config.yaml
fusion_encoder_mlp_ratio: 6
fusion_encoder_positions: "rope"
fusion_encoder_cross_attention_every: 1
lr_schedule: "cosine"
Rows from block 4 of the image encoder of a small model that answers yes/no questions on an image's attributes, named by matrix and row number. Rows with one number belong to one neuron. Each number is 128 + 24 x the weight over its row's rms, rounded and kept within 0 to 255. All counts start at 0. Numbers have three digits each.
After each neuron's rows are labels from the 100 images, of 14848, where the neuron reaches its highest value: "strongest on" is what is common among them; "place" is the part of the image that holds the peak. Only what is clearly more common there than usual is listed. The data: single printed letters, digits and signs in grey, bent and noisy.
# fc1: MLP up (encoder.blocks.4.mlp.fc1.weight, 512x128), inputs 0-63
# fc2: MLP down (encoder.blocks.4.mlp.fc2.weight, 128x512, transposed), outputs 0-63

fc1.436:143112146135151173133135149169169120204118113125148150123101121112090139118110156088138134139118084114114130127126090143112128152127148141110134147163138118127104111170152123125125109159132142
fc2.436:130125117138127099170129137145128146076123131096143116093137131109094142140106102122106095139102118139081137097132114088158108107132133135104122179142120142151124134144157114139142115108157089
strongest on: digit
place: top right

fc1.360:136109120140101166159122117129132153086120105088139134110144111101168145135114125125133156085101118134110152121114131120151165114092155118119150122144139165141177066115096166176093124085136145
fc2.360:122157141111126097106151104127126153111135134146104100110086124166088159127153119126112082126146088168130129113099122081103164126121148119153129100117077088103174146146129134123132176087095158
strongest on: small letter; bold
place: top left

fc1.289:123141110122089118125154103143134093142090131142149168134124144108126099068100110179147110121129121116086169095146142132113146162179132089117111147106097164140101171160178110111132140095126104
fc2.289:112109205151088125151144111158136117125131136125162144129150136088144095115123133106072154103135135121083092150222138169154143142128123127145127141141114130053103115123125137103140094124116103
strongest on: the character =
place: top right

fc1.309:094135130125160151169145144137138094188141133118101110137084116107096153079104110127162179173116120119093085151112117146129124147114163157105126105133117139133138139123142173139126120142100100
fc2.309:126116105149156115165138114130109203175110124106146137084161124139107182117154114107126102131076136133120138075119128133148127131118117134115134158155143113112144118148125126107150149093152104
strongest on: the character =
place: top right

fc1.397:155100167146115151145138151159148115193111086152139125170098141130109112107134115142136114142127116121106131092110096164121120164113157131106155138133127151130113109185140108143151107122138117
fc2.397:089111153137130087165130138151133142079122129088119110104164133105103109146135107135112130132142117128080099117141136116152125102130132135119123169140121136113091129115150127095144092121113101
strongest on: digit
place: top right

fc1.24:155137122149132124149149166107124150154155065160087134159082107153121169129130146107129106133127139102135090160116087137119089135113133176142144121140116153134145106113125113139141136152109096
fc2.24:117155118121148123143099118094119138149139116111129106129161121135108156142136100161145140184120163117194150115127146133187110102146137127091122126122156137190085122105141119135098105176130106
strongest on: the character -
place: bottom right

fc1.367:178126112147109148160113119149127101121097101140129126106121104113151109134113140140139138091126105125143146077136158140135164138133130142100147148171137145131122056170093139143076133069117126
fc2.367:122145206086085065120136127135124159073136121142126141101099120152143144149135107133162109122142108187137138118185123122125155095130139126131131113112073158085145145134121147148138136118085125
strongest on: bold
place: top right

fc1.288:116128139129137147130123159127081158106121101126068117157146127172134126163136141116148113111061134131138100124118131144160135115075143144129174112130131138123159080080087164162114104110112140
fc2.288:124156122106152102129096128110130179159127129143111110140106125151102142162172111141163094127139109138181137119076149141086143101106134139130126125132153095151132119143102089095106152146092137
strongest on: the character *
place: bottom right

fc1.488:111153113150105172155154127144187106115132144099175135065136098069153181130077141111152166124152125121108172160132144098092128120132132110141110112112113135134149156126130133125128110161163142
fc2.488:127102128145138159121167130126146113127129116157113162140151132109129156122127136097046117132134159141122107138145105085179117148121120132125121117142095118127161140125123151172122154098146137
strongest on: dark on light; the character -
place: top right

fc1.431:107139154142153139161145139105101132138131103152061130146109110153131144139141175117147124107101119126130092173129102137113138134125130155126131099128132150126132132097118155148132133149127113
fc2.431:125151068138188096129102142109108184192120110114131121145147122125115146165137152145167117153109117118145161125097150161131121128104126126111126137134156111169139103170127077133114140146163132
strongest on: the character -
place: top right; top centre

fc1.38:153169122149083096175152143094120140087134083121125141149150141111114112100138110126135105111104115138121122103128114135154140152139173115122158150103114171151147178108109105130124147114130097
fc2.38:155124179132095157128126123123139095123127139156139100155151122121141119108129126119115131119142146090143085160187121187110146147125122122160132104129132142082093113103110122116081132137108169
strongest on: dark on light; the character =
place: top right

fc1.336:102121124123157148153142157126127128118109134147096162116129109113133083115127157171120126122105095138096177172142107143128147160171138078099104098117093154142122145123161130149127133128141143
fc2.336:151105128155123118114141140126125146158127129140147129160108134106130116151133181096138130083124081134115119143152153201067118157122115140151125099151143083144150114163117090126180131083164120
strongest on: dark on light
place: top right

fc1.176:161124121151076152149148144092112112126130071150111142179096124132133141154152141115129145104104115111132113097112120138097137127100135153131155126160150175138157079113107107153092157108113146
fc2.176:099154169120150074140122115123135145108135137132099110136140118146158137149146089162143098146164142110123134132175135109138142092131148134132114119099108134113094128101116121109099123167075162
strongest on: the character c; the character =
place: top right

fc1.485:154106147175104155126146135106155134152144113153140126150071121113128171124106135112129138142129099080106127125110106124082105138103139147136133134150107176136140097158140098154113135137147162
fc2.485:081132121124149098124151119141124139091131148129108139111160124105135149153120096159076112171172123108099122112156125075176126106135153124095140131113102124142099146098158136129122137138099121
strongest on: capital
place: top right

fc1.328:158140114155162144195141127107116112151105105123093167129112120112139125112130126127140117148124151135100098127151080153103094158132149154113158130122111141120126129146132130114141158121123095
fc2.328:118129105114129119158107109158127131146123117091158142101155131139097126100090135167206148152090149157147156104127168175174126156136152129113127107114166121128110136134138134131126071138159106
strongest on: small letter
place: top right

fc1.385:138153129149094097189166150083110113116135112126139128140134140125126120106143098107135118119123178117121091117122113143122115135128169177120162128114128153125176136122097132137151164138119089
fc2.385:121136104108138142150134104157136105146130133125130134121150125168117133091129126127164146146112170135154132131118136162150143130146137127153134113127129136068108131102118144131088082164111144
strongest on: the character -
place: top left; middle left

fc1.450:176099126173138168168137151134162130138148104131122105122113125128148172147125150088122126130128132084128100123108132123105105114103133185127132108171143180103150073140087116143106144163101113
fc2.450:106153103083143111140119106117117148092132136119134138093134135169114156129116073188141117194125150161157158108076124051183127103146146121104118130112122139144114152107154147171109124149111115
strongest on: capital; the character P; the character F
place: bottom right

fc1.39:159123128166134167153121098138161152143124078126115163120087101101120153153080136102145141150158116111130119136146112149113097137108149151122154170157145131118147065160113131108109137109129104
fc2.39:116138190087147095124139109140131133100120127123139099089132118155137171129125111149162128190140148152138151098151116102180109124157156115088131101109090137151107154101140168177130111131118117
strongest on: bold
place: bottom right; top right

fc1.18:085146148144109141176166151102093107118132108136103129142142126117139116135128136136144128108103121146070131155151133121107130138130147106131143125102118158131180174080127156175134123118152155
fc2.18:119113084170158164132138122141114138208140123144117190161128121104118128118126170138135120074119089136138119120115152169124124158102125129149120127141153085102153128160097121091137154112146152
strongest on: dark on light; bold
place: top right

fc1.172:147108123148078141156129128118171101136125122118180146119119130078158151117148112102131141104156140098106142102119142115104142090096122126114114135129132159136158084158109105161101131123165156
fc2.172:095137151118145116121169102169126108093133127141091133107118130142134128114113094118096119156151137134090113125179107072148161106148132136129139130108061134087146152090162138128131137118097152
strongest on: small letter
place: top left

fc1.427:167094137152125159143111136161167132150126100104132126102110134113132158159106156098135142100148110096128145133130135138097141109117137168107153146187149161117128071179111130122107117136123115
fc2.427:118152159080150078124132109148136128061134120124150130087111125151123160139132113138149094162127129166129151104103115087168118099166156124099132126111081144128147164138152159162141116126124112
strongest on: bold
place: bottom right; top right

fc1.37:142128105127186131132151131129137141142102118159077157130128094109154101132122170141140089121145126130123151164145099134120128139173129112099104114124080163121107164140151077126147154156148106
fc2.37:151117117144107121137110129122131121133127114116164119130137135119127106116094146142171153136122131125135145159139162177135136163136135123123132090139151124156120125155143100156142091129173081
strongest on: bold
place: top right

fc1.400:177116134130148119125157124137083144163116085163124165170104117156139086131138139123123071107138115111112134092120124150128133154122135145113147172137101138120112098170122086139135166087118126
fc2.400:101146162112079107136085119145141135092133129106148129106135129109133095133093102191175156137138092128133141125174171159129131108143147125105134133107172125124085144122160115114139076150099104
strongest on: the character -
place: top right; bottom right

fc1.296:157094133165108140117145138123136128166130117171157144162071133140110119129127146136134099137130112094095159094110119149114127146107130123124115134155121160134104078190139091132127141105138153
fc2.296:094141173121112094141168104155128107087124116129114128110138134112148105132127095128099152146175109114102117116175126106145127088157140126113136145116098127128086156101169137111155100155084106
strongest on: capital
place: top right

fc1.396:099121158082124136136151172113093118155131106149094139178110130116114069096156128169141114141088103134104127116124114160143146152123144124108102113121102170147123154115152132167121120109133156
fc2.396:114116114171153103131125136127128161150129123134111091153144105110124106144155145106122110063134088098087105135120157177067127116116111125159119141154131088115133096152105084052153126116125127
strongest on: the character -
place: top right

fc1.469:130109135151128166100139150132112145094160123101094096077109124158112175143096162103156172105098097111141115110132137118153137104114101147165141120141157129146153080106115180140069074138146143
fc2.469:144149110107159112104134135097107171137116126173107117125104120127156169162163115129063077162153110097171143116110140100101114095118134136114130155133125123142167120151132108142119193159114135
strongest on: capital
place: top right

fc1.27:138130131129099122108190148100149125131133135158160101165112132103161119123156148166127115143148131075105156117123133116095124145138117099124082106120094195114126172131136098142144141149168153
fc2.27:104101085175125154149143118132130106129125124151102158171145124100167086119110113123071160112166140095098093152154124122139149129122121122156130119142100116112084114105147117136122093155125123
strongest on: bold; dark on light
place: top right

fc1.326:087172133134106165150159152098122140087137119112114143131182113120157147149113146123129127106102122125104163150128131103147173106108155097119129123103096162136170140083097136172152128122145178
fc2.326:134111102163135157101138132108141131184116143137104124174102128117127129132124143133090120103142092131136103161139113146092156168087118138166121108136121094124156117147122110115126169078128161
strongest on: dark on light
place: bottom right

fc1.456:159162133155120149152097125152189147130125098111145132108137097122106165151110121082142137133129096118157112134139102123122130142128155148149125129141146127141140124118118120098107121146146096
fc2.456:150142166113133132123129128084146107088134134150130097136137128151127173127125101117097105162121181136163141143135089114155091127123140128109129117119100133172076130100114146186071151127130151
strongest on: the character -
place: top right; top centre

fc1.145:142117108144169164120114100179200137136121133103141126082119131089122168144062142117130167146130106131148159158137127103123142115129128133100101123160123125118124094141144119108109100155138135
fc2.145:150131161112127109107154120116103149071124140140132143113112123147136166141117127107073099153151128163135145116123107069149137139130152128110132115125069111147142140134153151184146183099153111
strongest on: the character -
place: top right

fc1.310:128082152145139142144129130180145139171112099129133138147108143106161104118134141140124128095147139116125174130130123150147137150119162134085162143151114157118098077185143158146132121111126139
fc2.310:117126170115094074126131133161139158094120118084127126091121124136131120141131136120156112108113089165073130103087131102114142118146133128134119140133128122111161150178150140098189109095126085
strongest on: small letter
place: top centre

fc1.154:124114136091122123133127166150107108172127085148121148162110138134084082076154109145160140144132137104107131114125078153166140156120153104116150172103106114151131138154160142142120117078136118
fc2.154:125123181154111115130130142148125145145126135125133111112131127112143111128156129078159117066114094090072119113146139178090118117140112134120127155145157114125118117133100104072147101133112124
strongest on: bold
place: top right; top left

fc1.361:111114130116092154158120148138128120143109113101153138145148129071148120110142098129142134121131161108093131099130096155149109112079167150112132146121129143141192085153097167159131138108124136
fc2.361:115128129109133116134156112168137133133119121123103123095107140161115149097143123102156107110116119143103118103102122120129156120142119123145124126130109142098176154108106134099145142101102145
strongest on: digit
place: bottom right

fc1.48:144105129166105163152149153111148099163163097131142142164085143114133171141123140126120145137115105117110132101130127128083132136095146165128128117159141174131133085133115116159104118137134162
fc2.48:094139128116163075146135123134116152095123123102091143124156135135133146151114088158099106175165138137102136114160135078169135104134147135116129134114096138124109141122140137112113144147112140
strongest on: capital; the character C
place: top right

fc1.305:156098151123105136121147139107128117157136081180120135194094114148138104136148134147130099127115131100109129087117120135101139147107126117122126111132103175125123096138118080162126150108138157
fc2.305:076139143146144110160128119142108140109115125128095142152145140126156091146128096147120160151177113117094118124181135105143146097128137136130141141112117125120070121098140112091121115159083132
strongest on: the character =
place: top right

fc1.394:138109128136090156151129132144148115129133107117177107133100121086146138120149126145128162114108103108102161105130144131130149129111127115121129112152134168127155078154118128162079123113155149
fc2.394:110149145110140074116164120139135144087138117137092115110117129134135146140138090118081100121164117143090117112140098079116152099124132142147126126120054125087137137117146147116134155110081155
strongest on: small letter; bold
place: top left

fc1.88:150138142147092169155139142097104129073114097097112127119175111125153144157138118102139164088094126128145121106126134118144175093104140141137178140124149140151184072098086144158107114104137149
fc2.88:127159146096133104095114124121128150123116120138096132117107134162122155139136103151134083140138108143158145141132119110104154105113133131153123117117092127104179137143113125142097160119078168
strongest on: bold; dark on light; small letter
place: top right

fc1.8:156141130147142167160110110163177105147106141098177143062139108098125145134069125100138148113140105118157143148134125105124152110149137136115142150152158140109131099179140139108106120163115098
fc2.8:136130176094102114126133115129143110070134137135165146108110130150113163131124110126114110149104143177131158124144098079165110129121146137111116145133099140107133139118137162202126133092122088
strongest on: the character -
place: top right

fc1.130:158125138157177158141142135163153149162127091124125125131092115180134164150085157089133124127120125117140108153116112149133127132107150169113144124165125144119119090144126134116119107151098104
fc2.130:138151144092138080128097127101101159092127127116149070098138128145108156158117097155129111163113128144148165102072125090136112090141159128090124137127137121171113140141150137149113110131129100
strongest on: bold
place: bottom right

fc1.437:094125146109140154153151158126115096123104119131127151134120119092135075116136148147142116107135101130085160159147119147110146149152145100099086089109119165123137168127159128149138139136173143
fc2.437:137093108170135124146158135157126137163128130151125134156115127103141108126123181093142144066122120127103104142121168181086120149116110127157121122162122094114146109166102108116176119108172123
strongest on: dark on light; capital
place: top right

fc1.179:138112151136092145132150150123136133152143100137134131177091116108122132115153107136132131124124130097103104084106115137134125127092157149120136139143124177132160101136125109151094132114143155
fc2.179:091137153130137098128139114143141141099129129113086107113156104135138129128137069154106101136165134100096100106119123085150142102127136122133128123110089137111104143087149126085119127125080155
strongest on: capital
place: top right

fc1.69:151130124143135108159143156111082117116128111139125127142139137123145107106174097112135149107128160105122099106119105147137126106112134156095145154119136105126182091148076163157130162099112118
fc2.69:097149113110128127144126122166114134136130139132124161101120139171130106110115116139234123123093122140141142105127144170122142118144140132136141138110151154100130143111130137109116096150111124
strongest on: capital
place: middle left

fc1.46:116117147130117123119180167077090122127141118169108113157117126118161076127155151162117106113132145104087159133134119130108119115113117125124092129106084179128136145119112101183156167112162176
fc2.46:092130057173133144132144119159120125176144132138103151156115137105151088121129145151142143098159080120108128149133163180129138137135123116150137103126145088134123118136149084100169089147123120
strongest on: the character -
place: top right

fc1.76:115128135148113123166173160083123119124155102128105127168123119096141140117156124107160146147132151099081102129147097131112111121071158159133108129097115162113175148107111155170164146159157166
fc2.76:105133065152189163160161109161109145193125138131093176146136130136126132087116141141146112126127133107136120103075155144144147144128131124135125130124137115129152134097124121090120119132156147
strongest on: the character =
place: top right

fc1.317:171141139139106126160108095143146112120069116105139148076159108102137100130096132131133123081155109148137160134158112141130151142183149109108159175125117121134116112189137122106111134097152084
fc2.317:140117207093073116106134128154155091069143130159182116099109120133145139118134140107150136112112133158124137157160125151122116133145137123131132106124107135082118137139120165170136106118108124
strongest on: small letter
place: top centre; top right

fc1.91:133110121156084157161138130117141107123135123101157107143143129075176164141145117110132165104135137096092147099112133131124140100089129143114137127128147166134167078128092153175111137128166175
fc2.91:097148098103158112122169097157116141110138128125099148116113123164103143116135112138138095136139125150103132101100128074131166119137145120143121109103088112089166160113138158103135139106103163
strongest on: small letter; serif
place: top left

fc1.299:148105130115173155156135162166100132169129084166097148161111123132123087115147149141124113106119120139125135102117106161138148155111143159098138137167115155122104075145128110133123140084108144
fc2.299:118130154121118078146094137127132166107117128097134113105118134126132117161134124147181115113118092143130148104134150174104116099139129133121119131130157123141128129160118103101161105125119094
strongest on: the character -
place: top right; bottom right

fc1.64:136114138132176177129112113180163173127136116114103104071127107127131158167107150099134119132126079142171146161138120127136127143136137155112134125170125142139102086138150138103115112147125123
fc2.64:147125122117122089105117147094150145083116124149136091115115124126131157168129139127107108138120106141148146123069107084131087132119139131095118124135113110198129140168156131188143136100132099
strongest on: bold
place: bottom right

fc1.163:156141135156124154178129130115115115091095098091121117114136126127156127169111153134122137084103110160152138118129152138122182125140124147102169118165147149127141060138097160150093104116102137
fc2.163:129154118084128068107108127127134154083131135108129113112106132150122144172130125151132091131126105182159157139116130114118153108132150123148116108116091131089164134167119143144120134109103134
strongest on: bold; small letter
place: top left

fc1.2:178121133167169179167105116161158130133105100093131135070145113124156157160086143102123133094120097124135141149113135128128127119111151153104161147165138145128142074154101144115102141135135110
fc2.2:126153155077116087105133113140121150063135137140170125087100132159090169139132128142155109140124102195147162099102132093154130121144170115099128123116104120145128161139137148179145137093119118
strongest on: bold
place: top right

fc1.181:104108127123155147110139166170170145176151152132155086133133112094157131114173165105116109128160130101088146155111115146117105129112106135125093091135140159112118116141137124146133099188163155
fc2.181:133118067130137121158145122140119149120120122105110158131131130121133119123127143113115160122113120115107147094032131084124103118139119116137121152148134115175138146137151116127179109140162103
strongest on: small letter
place: top centre

fc1.346:105127140097103105114148164152159134173133102127161112174135121090136094098181132123138114135148122079080152131122106138131114156116137093130120125097122152116133181136164114141116098148184147
fc2.346:118097129171138144165177140155130135121131135125099146145159128090130096122154141077099142072132139090078102110057128103138098124128117118146111151162123106145112123112123101087149106139137122
strongest on: bold
place: top right

fc1.378:128116122150141131125141166097147129143174135123138074146115140130138171118155171103125147150126157115119112154099114153135121106085115168122116098143129167110152095111104158164139155206128148
fc2.378:124163031104180116124143119125103147138131124121108105108142127168128148122123115136146118153113124124133144104056123090145121113153136130113134126129120133160146135116140139111154129137145120
strongest on: the character =
place: top right

fc1.82:153121144153130109101115139159155135166139104165152179165087128148107124107141124120137119135141113075129123122102096127161129167113127121124146172119120142139111110163158097124132159120134129
fc2.82:144163189135112122126155119129135106108127141094137083119146112117140105121120107120121153137138111083084124110147110095122121142156145126099130143101138132160078142123153100086140117123093124
strongest on: digit
place: top right

fc1.372:137117132123171164165104164149122149137127086151045142142129082126139103121119157126148097111117131121128120164144107134125107136142135136105096116141113153136125119116151111138126116142147124
fc2.372:141120151134142107140097139103142157156117115106139129147131115123150120148134154137162133133123113108145166139146173174131111144123125129113137103137145110201134115152115078159140122155163112
strongest on: the character -
place: top right; top left

fc1.148:155147115147147121155152153118142150169129103163112135125124084138127137106138157096143101134141136085125109170127086139145108140147134147150143144107093150127120180138153103140142142171144076
fc2.148:161129115146098157143095129117139108149131113113162098122173125116151118102112118136143147130087170085148132148118133178143093137136130127099113136137175163168094125122150092142105084163165087
strongest on: small letter; dark on light; bold
place: top left